A small image classifier, trained from scratch.
Model: 19.8M parameters, 32-pixel images, arch resnet, norm batchnorm, activation relu, depths [3, 6, 6].
Training: muon at rate 0.016, batches of 384.
Rows from block 2, named by matrix and row number. Rows with one number belong to one channel. Each number is 500 + 50 x the weight over its row's rms, rounded and kept within 0 to 999. All counts start at 0. Numbers have three digits each. After the name is the row's rms in percent of the matrix's.
# convs0: first 3x3 conv (model.blocks.2.convs.0.weight, 96x96x3x3), inputs 40-59, a 3x3 kernel for each
# convs1: second 3x3 conv (model.blocks.2.convs.1.weight, 96x96x3x3, transposed), outputs 40-59, a 3x3 kernel for each
convs0.20 102:439538548499507487545460453513585505602498535459448415483451509586524425524515437569566509581540485543436435518541423498509574455480472476499500366423551433544535537541437484565619522552504456500586477577521476496444478414524407548487585475500490493513407482442509478519544459453563542512425531574459462509463410526486511507503510494495517431481550459521484538417525624448510543457443540472458476550516468500399375403577619444500435474528561533524422473506502491460535543460451601389496511502470455524559521508447495520432555607499511505541
convs1.20 109:496530508587473536482519496484529518491503521551553426451467474429351398456427529507566588522479549528577454500481572535496456460435454506510490596421352567502571468419482463534453527505500474490387529451452476547483479540466540512555466580464563531471499481513444508437506562489495550525474494486507575569498534560569471478571529459571552601474571531415413496525443430554483548551558497534559581473497500573523591515549534384423523529469513604486468586507436420450489521493507503427435480518501378451485513492528580514500547505541456501493
convs0.21 103:507507446521445494505442535550581490491414454459479470510519538546490450530482514462487477479488504498463487495468503499545574543587600627617567431534386406440392477514479530454479542490523496653645465446541483398362493558488473531568443424475381339439454495506569626564434543580424469543444444524569519609471424444485464495478437531500411463524567527624610498437467488483425551543546488502513538484556567466483450445463412486471490524427504514478460531514544506499477502491541412464459455453471530499444556552532490508517536499491453507530
convs1.21 107:521468470478509483506466495448391476493436499516547524497543501442462518440500468537515530520586558582520525553539463506468384436405465552491481495477603463554418468499467471446497461397473525515524554519508534638560545540488445464413438483580525498411500539511466420468492478461510474457544552455441494508494499483495530513543547554454507570489539534478524459573624498482573468491527428498506466468492554432472498581518557521564458429437403520531521526509520499531501448521447534563588457440418474410430478469466461480465475553450431451446
convs0.22 101:486486476450369425450495544455527467489460534463441591463457510506430426549515422498497486472461561475527481577536485549476408577518442489535448501459458480420537490642527501562529503456417494560542564550571484528468596552562566417532560568509556514614456511492530504466456530500448485490513525456424548475511603479529468526448465410411501385390525502404525542498462590562536549513449523483432613536456543426453545443398501465484459507520379459559381507565513442480429442523469474554412585554615484496521496534564477519512467430506489484490
convs1.22 097:414494484464514493497531531548452559521481475612471509470456534424408438507518451499500575485560536546557537520483472532546472554565498410517539600495561565567509439453496610531468571472505502440533549562530507539510451433475483537464491573530452497521481454485552544520491475466472456387471424458475512509461468525459388504444442475540532477472458544527571519583540442531507462539593465437537515497491436550436463473577544498553486584477395551442431493445417555514455574580486550527471475529482455507506447478549471356439463412416460455459
convs0.23 101:560566436541437378500463533452537530445528504430544471437488494486480473509480565492606606590539423397460437489550461454470519433504443500564403617639487472450509468508489523514469490524505457619553486570496477533446576584456538501455547586506448470407509436422503490511537472450451602526549541489516601485553465518506520469505431462479380476480448419550590431554487434421525506555498509531549426487431476522614518596529359459460475420474461517406502567468503534501501423429562468465494447530588533539510494473402496578527492557475525487456
convs1.23 101:475443431449431499476571519477473492546526604537554493502443473464531546371445447499532551428526582490467457555510500488497541572540502495548588479522408581527474483462532519504567529544578476524537610545586473566525500536454488515554549539518611529492579575534522538390561568566593595540511486469506481506572571561504545629498475531425479522449535516606532466533534497562542552465547546530531512532480531546448540558546551503487520472461475470434434547526453559499518530469552415471521539512467621531458486556498474492540557582592471499542
convs0.24 103:582489444501492540560490524544447510527531462614437517518499569515510564497506463502517520466585495518502494555403446444574433513485443471504501503500489445496549510538440387574521442571529463420509418450468523461455568438488461472503457499585501496512461484536441508508475533475427538549379448495480538488498524544524530460489583441516516643539477486598454436455521459580507474464515549548545538496420481466562518462581458480449523419486576440544568441467416552470505443474499495580494507409506481509504480478501487449493459552521436569504
convs1.24 109:528564556535514435469492491585474516552437599414542554483542536475558471487529490518503484485452387478476488446490513497533566492501410456457476494420476523470512583525470523533471488443495480444488433547480406460448540575495526556521501452454541488520478425506496413473514464472593539488511433477507464510482435554537462511577548497482413391474423522505488568467548504505522494519461422518404461459471444519507501495466524634494428505506521528472437508576493459487421557396406517435463482423492443420496410520503461439451527468465447478436
convs0.25 101:441566447506366483537528498495550504656460380500444481462521482525495492523408545533565444546457450471455468504481526486569413491552520538470559447506552446491491477455573463572449543471497491484488598402551513473571528562462527530441539521465505520550576507371551547461491501471544413565556567546451474620479498512490471528398513507487438498547453430538570452541497588383453434500534530578466530454430496452450548449499496354396502435520460480464433513510459532510487461431476502482543555462508541573452533439477555454454507521523524544482
convs1.25 104:503435455514512418548512529421434432459473512443457575570580557444553543555378496454535530579536660549539498546527491533424536462479531560562568550540550540541453405531427478480437452578527504496513546630439502525521492448466512420503507532497471541440434542507471553486506529444369424441430466512434485434476465494518536496493504510497576531548472517545448575589511524487500535461537582465496505525484519468477499495556600448548514475492468487428469558417541456378412479494460536467488624520447461444440455479398457482516480458567417480540
convs0.26 101:506512458387467534592540538488448506472499570450584480528496484454507479556506537503535474506559523541567487549661588554399547497481442513530544502464572507454459498553549604447536514481514473598560528567436467538470484509485509511498479512394553519477455569419509438528410584532488530471517506532542504545544527415510497477467456545543474555430534582512543446394489463417370453581539508398581531423532576520598519530492614446505530428482457575356480515477503460502448486552519557536476505488503509474422539555452434392459575512461564535493
convs1.26 116:497501489504499495506492508516460509541520517574543527519522485488482458446484479463472481547449468515542525554506522550562526591491575572415385463503537473550498634564391517608470472525447574493357577560465513541578471470487542493449534505557414417471574462507475592526469545511453496474483460438445498523479478532499563525488500442488532557540539495469492486483488503528540502516520485499413486469344493521498475504487470530528432570547514557615523474528466486501529490471518491451546477506477472471483569534508605554527560587567552479560
convs0.27 099:564542544421597481418551490414529501397505526403444510507498520564491462550521474524502503550502453445530532524519677581471575524427482583549519507541533524510467511458513484480543480481496490531586475553479504466467462487504539443549560452513422564503513559497494588477452566516426590613528481520438533489410536534616460549502522449410546489440503438546535514471454557537528558482595432438650460483507483521444473521590454614649625465460467500512524434473503498485550478532478572534445436551503477433476562429487528480539562496601454491544
convs1.27 094:431474548490482485474515487427536398455393489472493384477512541481564548468577535490464504471622481548514573490496474514505472518578456564457577523542514561477590491474414533503371546468421535501454549487530505578544519468438572466417481502430456418413508475406530476409532527526465575451461498547476485414477438403574453418476484417489493457549487480494451490565450501536547518484565412587580503515505439511477506512426494489465481578559430513589504427560500555516516485496501466428493523548565509581482437609580439483523471551522585570491
convs0.28 099:396332472433620603470465458569462434473466420523513487504537524490482500502449456490553476488440431433418530488501528510461540564472544524519454517476417537648534457481464482392448470526526588567472577586427562505552527491507552498563502547443449472532497547671479526537475491410468465418516514523508504421473515503469518540414475493421637577494504459436476435500535448520535510454477492357520514477533499605572542436378352454410452512507544519480508472460492501508545468500525428546558521531480558475432547501500493503511470428454471501500
convs1.28 102:563518485569527481473372343503555514546566578455517507523436515488500535495533531490491474478472439473584569562508542506444466466485475496498584467492522491505461563527475476395516519489548514515477460524557516517554520511507531497563476573610591555604500555443449471531546528385506593522469473452521538424513436437507491508533477478481484589468511516480474521542569605582531461570543496568462530468452415484541526414308411527571586498561564397476455447459547521454497509453548531520510524530527461544523515452409581497502539552527569497522
convs0.29 106:457605536447455608424543587524472452520481507447437520566480488457451569513461550541502503542553480522555525541509519564548455469424540468337436603647549440419432468435498522499501436591581640488423567511529569411465515527487468460465448460530522524527489502443461534463517524535531551510496471436475434467445537560528512458505547517483457543416440456545396420594546621484499371486454432449466634528564461445384543576583362447463454538524415428513508530602527553473526523508523449573486489609472525515520477487488512480456456450526480617486
convs1.29 104:449538427530536475352503570454517461478524474469499528417403459456548392500471465550479446573511588439521449474485521517502490423524503489558470570556480453474492562599462496460356577500526492485509487567521437484495502503459534473472505453517498481475508552538585537512516525486559492460482552466610498583521628564574510480532509541553478501469513573469394414486514402515521481482480517565492379538533576551571525540545538412489449540555427517495525507491416488499466511533488581499439533441504546502535474506565566548553461519491575506436
convs0.30 099:475565603463653495561490534552563473513545490561566427569593455560533520499524446499508559476551491577495547552552477445459532546487508502551521437415513402523437460529551466469516542464559511526452404513524419493501477497497503509494483532489465513513576512489503435528511430467583404475519482402486526483479434557513372456559480491534509470551489420535413507413458602443617495421480491459573503443557591541456456542460422514546495452409467439409523548494492425512469498359558427417500487451518458481473523503518585446477546495436483475478
convs1.30 087:529548454559530497532456434465469553425447478497491537539523452543436498520502512539570480563479547511560396451499444422522438476509478536516476531474432459442538554430422494554537492590508565548439555545502513509460483433441480468462522498471496530464540458519573459465538477442553400505475516430413457465442513537513435494461446506536470472415500436488445554479539434564397484511530545494427489488447430483543490443494458489486465525520504412439419468459495525500563548430505415377519429488531419483522400505523508562442401506413465531474
convs0.31 100:534452560578500474563526496449626542504406498417575426547491482567513500533504568563586466503515472551492432451550561433428535472471443469413495437387554435448460539510529587562496525525511476515553576506487451593495545500577422512551526505451459513554463610572519474520422407507515472499418475469466469527459502537505493616527511495523466570462519506577392489378475455466521479569439471555462505544541490474539484458473464482578570537553526597583539475544509512590513550498505459470430403583472484449519512533412455421429422466497536474469
convs1.31 090:410426551389523486512616592505565607490532462567554549505477521519518503535500452506432466514532524558591549506491459534529537509490605567415482523486525532400504450441518438537486538482466470512550470559521438486401530517519585530497476505445526519449568477545541580445487474556415524520520548506517477488476513445544463550511555458513501505541544497501480535498429454552516512450455475437475435443463525546575499521511491509559529619488481545569429557481546467533598488537561534491501499528581481515580526606525514476537527500522538537572
convs0.32 098:391465532457554534518522518470560534404404462491487504472483488487447552470495531436456504351431427465536499523472513462406436483487486436468478478456416487475481561514521530591539505575537528498493601487527571540543482426386460561493509518472453460495415486522500474430539430568533494554537560536551575476449514472528522502496551575541441514429367403455504480511523571540563556540489536479453486468480503485371452491460486546542499434479444515588535431505505389425436413508546546627485520482466425435439477479531473463520499473422505481488
convs1.32 098:543548445506505520456407399542475418480472408469475422483486476579602550518576585570535543524483477482432414496503410524529430520546498470571531435395504452519494525559549349476498356390445540587539487568573415451529528603559527541555403449427494441434431506453520492534462470478516442473568562547464475521462579622548544602455419481466458486544511460535485550532485515509468512374370461401494484517561475508554604486584527509455480509480504496558492484514496549545556597530562524489534519546507518547534414543517522566632484482545465475562
convs0.33 105:445489562471508570417453459432498569464438670429494521532548560435435516465504505488541581464526556446468479436567577458445612529492459497494477458416571453530504507562500472482463469519424516480559504473500468504596461568480441539588465453545522517552467558522504498526469498510485479553432510524479476438468495472450565509491499503478540492458470422513515507547519512551521464594494488495543502463439486546470486540531575501528487517542419530455493491506476407524484517494455504499489408525564493412478443485435516615540396520516415523535
convs1.33 111:479449490484501489541585555562539502599606579549513549463519395477413446491540504470484531570524523458522459505596567450561467480493460492493540473438459568477426512363448525464409529507494511504460502476444478455436544485479553565533442567550517518451569588523500511413499519481608581487569492455481487533472496492475508497579568502518510480520543461488509489517452512559473480545504383572592440536563551464443529477478446447467573466446457487475496448462488521558470457468451553530497519539543398460451589533452479528481487500505590528595
convs0.34 101:403478544502419442466488481534428460480523489561469507462511418497477488450524484464533474530519459493424513398597349462430524475454441508596540563570534551485502503490550586483525428464456535502535476608556506534510480504492519438497406555567488597594567547451390445475484541576607484480498447463600500554545546525540538470486434564420494504566549459375449456535511549540518514599408476455434427454486484447506536363472483465510467522552479479479529512489447525560522471481519437540490561544471498512478465479463545536500475517526345461547
convs1.34 085:526451458515456529539523494524479527408501535559504460507566475523466523521408510551466462457400451470507493537477546521604499580489561540481483579511415503482502434499520568637449580489536473506563423493546457503496488471503428479432483418593462482537580569558474673499507492523401486481470423450528630521479541505513471422466513480572448461476534461555453453516511498519484554515474455476463548536502565525465488494474437533526589484503422487532495527542443609573491571531561577553481542570535499460492471481549461488502553520483548474574
convs0.35 095:615541418521494524548429501450545475478551470549486538459489495582508552476436564537440452541539481485535420479406371361351305387367400481599528439554527456570537485490432452432460436468522357509467506491505434522498512510558487647548488543407489534485404498494472514512551538538528516545464400448462486505493507491516431505463449430574575580502518548462543482504482502440463379514499388545495487444506453564553497498498503485595557465459498493431467551472488471500485511465560491507524474427511536506495528510488609478489468482506463432487
convs1.35 093:498521503529420470556468598545556503546470518457490560508518575456517497584504502507522574392478521510500408442428440404339340459384425466506499549431564462392579371551512381529475439451498515456544412433494513438467495514512541528472502485459534481562473458511508471520487525539517548450527566502321459536442493524491544519463496468486515483451503448583555605528507520510533521474381498507505534572489565533458457502490470564534517491529546456506498456520527548483603542499531544489506446587606465458551444523522527487492534471482588525511
convs0.36 097:480410550459414437547600569493425476631574545483546533498414495515486534500543593463433463545607482426525553444433506463423460503508471451551472469379529423479521437409505513512516539511513436478425486504449498451474503470513518484495559481582480507550475433453547502545492458513463422408457527462565506532473500523495521481552567533476534484535574495468479522441450494471464461488441589488514502482511537497468464347392440418409403470484522505551592545612553440433478501475556516536550555487536564521452576479458501466474595541504461518497
convs1.36 101:597575463497441425523520536582562476539601556511485520488578485469584539480590500544587597494536528475568549485437508480510427457506500522432514538557494507525486519452505424464500459443460500446530412454485419404448455555482530438430505520498433456507490383458540513527457494562473449437523547517537427382527457451518465434425470506511554494543537559387438532399356449476469525528500567501383411463537473471467444496515463498449388588563530394442438493494448442493488500444461484488438468498521420509541503504517577589533471487513506586536
convs0.37 099:466468493399491523423451433636480515509474471470562457463478397525540492485580470502567542508502416507548496470440470615483426536555453544458477557500548566448495487418496569400474506461470479492540570472479463536475465429505601399514532577448538402486543422497492500507505460445548400466467401417558445521573508430517482518544453463516541557585593501443418508597583600554540472428469541429469570482495537434402543458470549535580605546434470523388486535538455494428520501394580500492507511461447562489468574532469440551480469585533433524532
convs1.37 105:499480511510466432464508494445534475392493478512554449501522526565601629588476556524478520554495503548491515481440510520468432496498481491530484482501461404519442487526507484581481588543487512424468515520381584456411546463564551526486492523444439500527414484546547513561504487480522449408530558517482492484463479510489479493492520481421486489454485444433540493487467489525436366480502490478472478445516430444553487434424462425461362467501538477442429439519470478549492364513481424558448420489471538490471480555443554518472551523490529540524
convs0.38 098:571470443514529540547514488541499511539494411520426446503427483479519496555500474486553459482460549515469545551511480568503488454547476480599537478504480474475559495623520515467493538486494428560531476600410495476447463439557449512528456498448562607430485508470545418437443562418572462495549573445499508523509539489463454482608470501440497385454495604457586552474380476478542490567516419516381471487478520560537493555386447512552563430448492509472546511491539508489475478409577454449554489546474472498486527472405489529525530560498582510503
convs1.38 097:506463498492460490510542511541491460474421541488521535502476467505479447491504524473519490423497533548481476440524503438504567555589567460519550429480505573441422445435439490553528386434527483553443616528536486615577482518505565539467473509542462469451499538459495522446476532605532633597492444524493530594499533617562577612519559525585606606459595521594536495494563499619563517538480549478475431477440441528513513490468523525551499515477461560509477565564537540541541473484494459460516431512446528550536484415524474466558556510566588559579
convs0.39 097:411430494456352491518535484504407488508578565621534565525504518575455503526519514502554521495524551447417479513542477466479542523570428536563487500526481475481439490497495498429495416492423471507389616585592520573578524563526514561561487494453487523553527547496471522457546570459518594558523560599427524522503490479452543405419412404537514508601579591550543503535492534499516572497513480487474559486552538626628481519483508539501511521619534467485489456545459488565462481562508516513411424524527549532515508481451548493450450497427493464505
convs1.39 086:535504490545547519517479507463519517540484551407441459503506445432492417522532491482453439408450497455501547560456524543522456499469472511468472597533553552533440580505551412517485499419531481422524452575458471390436448484506442535409544549586400482534458334446484490531528469465484479485454425475476470486464447449463501436517487486525520490525525503476469403492487477449471432475536515479473501477458537463505492512514507497551484566551463514530559533519636443410524510515490477447409484496481469464533472497577504496515451538420456503515
convs0.40 093:601601543546534445494566471575524524551506464504629436531473513498400492498497554498528424576530521572628516455408473448411519487465493533446477440449432513533521590553486571572553617531430522431454499358464503446565498542506590527501623529448532557587503525448511543445544634466458516532432417420538567480500451545475521506439576568521525482502574478543406404558438426503409453525510516447535485449372463510473421469485481478458566440492499489540490524474489493478443534524460591483372483487500564539492558568514517541466522584560517536518
convs1.40 089:493477507487513606564566545555541481499460481451561513450458490436390458471419356506583582467540505441437422458512505444483494440533456535542480525464520480453517489462559506464487552429479439497511490495468474528493436513560444506433464404418491426466425453452483486576431474535521564538576571577529428485425513512487512398501463480551529467545466507535467511395376477484452494437523560416519437468523528577472401512452405611544501410458471447469519468450356492560500492539481433547521503523484495543403489500456505465490431365480450515500
convs0.41 106:498497483435569503482455509479491560402477479530471512464540462522388448406480521436572530448547427515463569504521425489472443406498493554475394521411583464557503552477436524401495440603587539479567565603460454447483485582517602427534517401466473543536513558456462497444483455481439550581520570500513512442432429504416534545519496578428449523514518507543417461501566578429427493513469452493478469445583478512450507477477528520540514484456512490516489561548515481469476497574515524556497463521526524551506525474458588488370546396444402522551
convs1.41 107:440536552446542549515538504514516440475460459504598480473503476461504387535496441481518504457527483501505489415417446456552402567476530499515476476563427488400446601543488574490470521447433494494536521544522463530420531477502488622503560532576464489449587538406551484521528535499571533548584540488588547452540548483519536448420455479390464483414486444505512432570566486493566532571581521509456448479510525484502492417453610466465511492442482468489490544579465515457541510554431483488407476538571421499587588606448510534548436548548499535426
convs0.42 100:574578533579491521491475523510510519442440509542495484486488508444475468480472470502522544567435408540504508570490458526460505479453452524574473550507452381485505492522540421450457532613589494547487461494473556486520472447485456327441431359407458421402503518544528516492456512500544557484492514611494461491472460489481487540433494445444564439475496444455521462398482390487438502478535480525679496490481452480536492440615536457496471518514503469525545479620499508528472432483527441419439508469551562486540528463512477516482516596556502524539
convs1.42 089:518462440477545457526575611518471576483429521485419450524451519546534557456568507455438450423442539443434389473487446579534530549496458518505452473493589499513494559570448605467487503538459460456440384357419439501488502438490571436433571486508481469493630497455557456430509458451408423547509467545519578541442444568505552516560532514488493588498506475483517559451402519417440519493524565478502555620595459500537525488509541575506548476510476611650419550507512510418487421444518489458604453521535396561577489468602473486481478553459421483503
convs0.43 100:530453549422539510454479504484476541466408492467592544513505498533535463464465480471505504437416506385440514573485549484463506497483489519580519387439479554533468599477470477458552501388447490483501522477445577464452462507511524460516577529508492552472544512519505460494553526544499501534522466512498426546519483458567548467576516484466560637497602568503521523595468468601470484549554495565518468393442399541629442426371471415505476491462442532540537475492436515454477554497415517526426539498523554501498594534523505578529512529500386424481
convs1.43 099:502494515508423496463497570428511480388444432528504506525538496460471460525464554496449425483381421472397457482523570460479498440490377527399516494429479461507364471518441577515490619535504475507406503490481497517415383447518493501498412492412421480474457474458451416468500529495587557460554515471460476506547542463530483439475504438433469481481532474498568518490496517486473487460455476548487530518550488466464548417449488499553525434455506463484552535588668483532454469526566543497561528575474485436427517483424497470514457497439463517547
convs0.44 094:522516412559454484421553544563500510549545555519572448602495499476513471573543520509468531490390484479549524543477413511562457492617592471550521437483593531526477521432552458550427555482514394425457503455546421548455524425455533385454427532586530528559514478459478436533419568573554530526563395483527402539543631563485529445507570484465519520490490465479401445412484442541471594474523490463455463499489449520535526484543455520500521544428502460479421538437372510468491518461519439538461588449438574506492487539518445457559425561426480586413
convs1.44 086:546487445426477529440445573479513454485506510399441564507523466505542565549523467436427488479437389478412440453439454536461523467600451502584575486481596409614579481534531514535497541561507537487512500598551535415484449489516550380533501451371416519483448552481482450456533528561494537565569619474472515526462520599406441465555538473510563500543461523530617518591517574464490447462439612454500534564466585489475550485522506527450544437490478483369445445434555444414424395450523373504487475488564489552538470570503509520532564494466543538468
convs0.45 099:509480548562372471569488507501471596525498499565473545447493469481439418530538457509525512545462534627527484537586456596449476487504480452419457523443403489479453453547465546495472553480502483518475440572459521462456438541502431486454471509515550558554515517476558530521569565471587511512519480511510491485498473492492490469465582556522561441632507548455448433447387458409466496467489579530482496601456451455651644551618501468488524471579491477496526483549439519447517494488538436513570565474478389510518505550513428453562477573483531561535
convs1.45 092:486405423405491502504581541508535556504498535419440444502526626461544622578551584408432475516473444564499502499422501435387504434471624535409462548474440481426522488490481532550495547454447504469547454503548463440563542442459526510414506444458502419535449445541508513502481416514507498557485506551538513497527508611533569526481500560507487491528477500432511446447413456400436488483554519473559497535484469488523437516557474478476528554560529501488452526578585445460586443444596423471509482551500508545580525467542611496427617404401549455486
convs0.46 087:593490480564501517465480474491551615557543499558555439545477420532539518562507495572556575572546551562524493531567624565557600587512541486436416445432449462476480544522586458476497586457495459503465470387456471575535581631576600587608458545529535549533548567581491516541483489392492428428468495479516515526519555553459463480523507486509579523542504525575555521524530478470513518466480457529599527503499482505481463515437361518431403396457503462516544444509499566496508496441473514470535493535493490573556461501541478507560519532519472551502
convs1.46 099:467527514444541486421433379518491500539470464535472422467460423494434451499513497421406406404391354423425397518522499483539522422458478434445513490435451542495477526513493425414522443479569450485516443464525488515509529522471511489524493486501454478471395497517449471470432415443386438488459478552481461435524561484527530469486514471480504466481500485495514475482545490493537508594557507488486472494489513501476469560483449498467508541472507461445438480441437365436411389446497431468449459498534411526533461461484444408441392378427404389488
convs0.47 096:504493516470513459511552474503530401548518517486530540569460479543479472541505509471430474553559382521464466482455620569553526495511529493604521522584539480452553554463501407558431412512545647522531519548440465447434579486545533510508569514516510486549510495509571453500519567582490510552426448521481461408492432542466544469424558425503532543474458441549500550522431551515511554463572519413465491542524521552461419493536424461540492528464413496516430404528490460519567495539516516502572475430459505434404497550435513548466483511452432555471
convs1.47 098:451552457523434492412496558484467517426444509502503574482516506508483430443545386570490461493470456505487420476521528518553503480603503498478467478583441509461575509538507483457542496536526442513444582514540412603497513486415440398535398483452451449510591501533592539359535519488515511479402517432458429520466476504405450556572462492540542522487472439471501513526507569500502487467533504449466494410511469485476480495448519437570566450420464486409492542467447397480481490441489421469514491535580526473550491490565466482481461441482480513452
convs0.48 099:393388466539451468550500503495528571494410595559527474502484533511495573540507518450559525560480567609536502517533531510502498540497539472395407464459508467476489509516376463555496479528465511521532527506498565588482415556429485492541525404505481550502374521512488422523439478512492541532446517519591598502523612459656575555442524583545576479519536477536571500436562541447493523459439511451467492545481505443482541470453446449438406443554478580589567510557541414518533439438556482465649475479419522546450534557519497523388495497479527554497
convs1.48 099:548529510509583467510452345548540468525432525443493483505552453481523485516562508429483441462417439486387435488499469456529501464446479479482499444544565460468486583436473472429541458545450442421437461479474447506458536525544464544516486441507498503470507547527503460444462485465518528522583458473509396409435439470469359430503506472458479496439456445484439488466351475490435442529433397451451519434501534513507473521571485517495572511491596491465510436424455516547529515486519472453421473518444465567419366419479449389478417394465450406480
convs0.49 102:570524492555548388448491413496550466510545454374426438555487494506501544508445425446496539499539569496463452442454451538474435427492508537541417556501423478479479542582516493632502521472432505474486547632466515616539457412498537458584463494469461475554398515523502509610445555491487562495471600503541501436510527477476431527548558558489494473456435490502564440606539427503437491520552478605623344393491401497517589494556502546499438493459558534474468510408427494558472525535444557478524478457483439496515429417447420484523528555522519487489
convs1.49 094:377408470455478585494496473517445497572579524483517578468448543482518539512531548454503528605609509459530463540502438547524559511505494430417582419514434520493510574450511561520521499439589544512473507484501467485539491461488462480558528520508516562485555487471428509490524545512504520536513472461456431483434492555550554602480485507470569481583556488577547507473641494564499543469575687520503575561616507493414514566539529559463513491549436524593536475503400533478532551530539497494427548482384497473486473449462509527461392520514538534564
convs0.50 102:511572535491542519499423370489449481409521496529498471526516431562476418498506427496560564524499502539487500493595516457632615518502466513553551394486653441414573549536557431583631480520478428591518554538579486538478509521539484501497506453509522460473459546589478519486536465506500497568457442418503484547485533456474403474536491493502527425524456490516521518469526548475446424543505442511483502517453445453419637418492700483560572504514461487566539498502500468519457546526345559488449441471508417484486478529524411484436556500500517525476
convs1.50 101:393465601515636577575509456465508478503524428528413526431543494420502517505496472462489554477550625466545566475514550536525604524544504449543495530480410522469486491452452472436509416512490506482499538660445540559442534463510425496577572598511473524462480546532513527467470539489527540521562497575565477493522503555526561525522485457437409472460456435521422488590483406600380556561552535504512538558456552565520527558572500408494411503422424607573474486420523474469522466470497451501437587487556523487587437497555533454527586540599531586621
convs0.51 103:560600528388513525439398483518587529520531500514447537465484447506477483575529495479521557539574510508458501573664580408517487404422451469503551497539434520487554503485510479526547481522517459573501532525527531511503424490412418528572519502498538545535481470489414454415525494513567569548510575534446458553512469460490530508550490456508463419529539489559535516481505463512492563493444513618539392478484524501464359438511406475479575518379423501593535578466464449426408397466538486499483487584513477478516545464462480471486531674514489481510
convs1.51 108:486460457498553495493550593449437480489501481507583512483472516499437451429420416508481457602520504558570436505523542540558647471643510439517514554524501448580405496544410550585542620482488560516537487551520493400477474478480477427528602485529527503436478527541551546586512495483502490502550487430505533529570477529561555524473505524516524521535607606573503496522488423444524527465563599435415492530508437490484465439459516491532474470589477562503492469436376500416480467526462494415478472514541552450537477500488496486466597616537467422400
convs0.52 089:460435494503587485528541547449567489477479530426466451475477484494534533493483471500528565497568510471538470490543574527479429521519434523540521485453516479554547536558573480478500481365400467493519523533437452509583535509523535631579527557539598525532507517411553463407514454496543596542437497449515524487515429494478540466482526499582660674459570540471449530453554442598463524595497644509459543520508561479532467480576635465611545514541450524503488509522570540546523425464383473435543501534607484613565517522495540532490531563537534514557
convs1.52 086:431493479346371484369506538480481551524508489551426456474460496480404425510466427543581560578439486527502416509419452534565515504524400442431477455460538510441574510422449419444486404480507529536549476545575426462449490486501492479519437472500507493529470467500451480526488447478482461437453486400427472538505505468444519545497518567530558529560539480422441455466474539423470411504505515474403449426460482505443474394449396475374403477513520433493571523518584404451477475453483522484451543574600516504502469481507559504552510509542507546462
convs0.53 102:412577533266292433499530552552543512504509390561489425491531520489525609483496586479501443510582461511510464516479476467535515583475453458518626478536525454540450467401505568486482405464464475419446504549546529526585453466468482545502497546474515509416481551493512493505493456630490489518428450484490455498552493486530516518449509534368385445495525548490534524523544499443522486444466540369446446466408442533518534524547547367521515463410450454487501482522515522483411543581466603560485503475445536453472504477454451467469493518499412438415
convs1.53 101:498507473545446458425524495527494432512407452506470518428488466480502431515424507477444454487472470391514521454516530428551527522507516503587602529473393433405509485504486511500405478498483462446499563513502541472476512555540471510584485418397502525448463445532552437448485507548484419498521466476587554577513458492566520512554473479470446417527532481489425476519440450497422471390354428420356397518393484626562491454606595463544507463461540564472471412471479496520482492503475450532499466471488482501456507471482508534502504531456489521518
convs0.54 096:431385544481628543536558457587469424488500513377487508483524577451527486458516503441474461454531512501492458587534503547616557472577533490507527574491597437547437506502437512431496444516498492483521510481541484482485444400411516484410542487457422398444529435414526477480503478473680471499503556416520527460527500452452417445416502524542433568470515471538485577474689618536544578483426566503522451553489521550535554560562493478480486461455501457435487535552541465460424397382428509491449526516481429555444508459510537538484486486451520511586
convs1.54 097:533535519522530506458440459430484510522528470548463476550546523584560522485535508490452469447448538416579536514457584440538511519517553509511626478529488533595543483460573427524429444528475573472461547532508455473517512489502558478546511403481442489545434438555479438501444498576449410514521470574466504526509497541489465556574536628559653577561480577499544487541497522419444427487526478491481566450476525542511512483534523554586525522486508407495472448431495477395428324347388430445597484413519571455486462553475514555469501463381489424450
convs0.55 099:519540541473520586494506483501483467529459497566531542488460430549420457499492439535443431540434479478546502488491517569486522508542549433593570444482525504558571530541585511509481520510583423396494403507562503503537510491487424345457519493530509441450456381546559560461474513470524547503428509510472489444467469473499551537621610560526563570508502469447496518551531592513585570555623600497553539499623530603643504502492538534572558476454492456421441458548580522426480510540514522447534551478422637484367483562535492468502511413520483508452
convs1.55 102:568560518516499481419378501484470485540525495537493480383443530493429500516473485484499459423392404469404397571537504521516402534587507493592447444500492432500568400440500454474532460432444503512429523481473538467514454499482523435494512388372414455502530450490507477518477407477532495470581483477463478543456511457450531522487528467565553563547495524529504483522441451485438475528496534505447510440410443489516471459488449568479498431425449425348453492477441503473403426425438486465500458479524468562501491476495614596513591490392494515487
convs0.56 101:643513415539547396476479492598533472498501446463432518522507496566528464440489522567514494539524506501457491535585537526440495501505524456476385454407435478527558407530476557480467498574414372445475468490465491505558523523546420518452465521506562500453551506578533615542531540488501554419531507540550446508386501485518527525493426451559603497518510421567477447475419463562458538706476349467612441534536477454648670327317448388328377470505477534453525475461480537457484444539541601476534470533533532494491478470430476572521478545492503520414
convs1.56 094:474404537447525629475589553528493488475531536473548522588513514478579606431477556430474582455488530481570568566561617481505545571496559560528447503374514574466474501485519449499511544396523584509564501503495447520366494492564563474542556499490571559496436554489415538448477549475447580525472527517487551475591522531480488448561562520541531593467553549531561521547492580544521508522532482557631568463528489539503552594416446661606644531535554564531395551505498452538467483468541519475498565484409506424447485463561492466548554526614433474541
convs0.57 109:447582547476625612442366457503514562428491517494411453409561544500554592506465525434489462457469537503418458462477507527517358432501447545482475536585477465576491515530558489589578401557572496530510533561524498508514507506467529583535483450432389543547402471595487467526479469507450597546462473538449459550439419489422462508536616534404659610452440451572524535565595506497560424489584605387595607485469481494432346560665519514663539452441469574557574459516497472452464552516483526468510512506520468502488511486527521426428549524495534581482
convs1.57 103:395436509419552636486488515473480503481427520440439352500564600536533508505478423437494450467486502486482512566458494543568563517513507542548483552551473490505528563594492539528441469517466532453443493470500490526465428442489452419464483497513550519425551508393622533398530426435493508486493571506476544500415467439557537435520499459568514539542549549506466407551461531490526421517678603479570437496429407518604602520471532469483553477445493543636548476514564529552507472542555564472461562573510528490560557558570506505543499575549427503498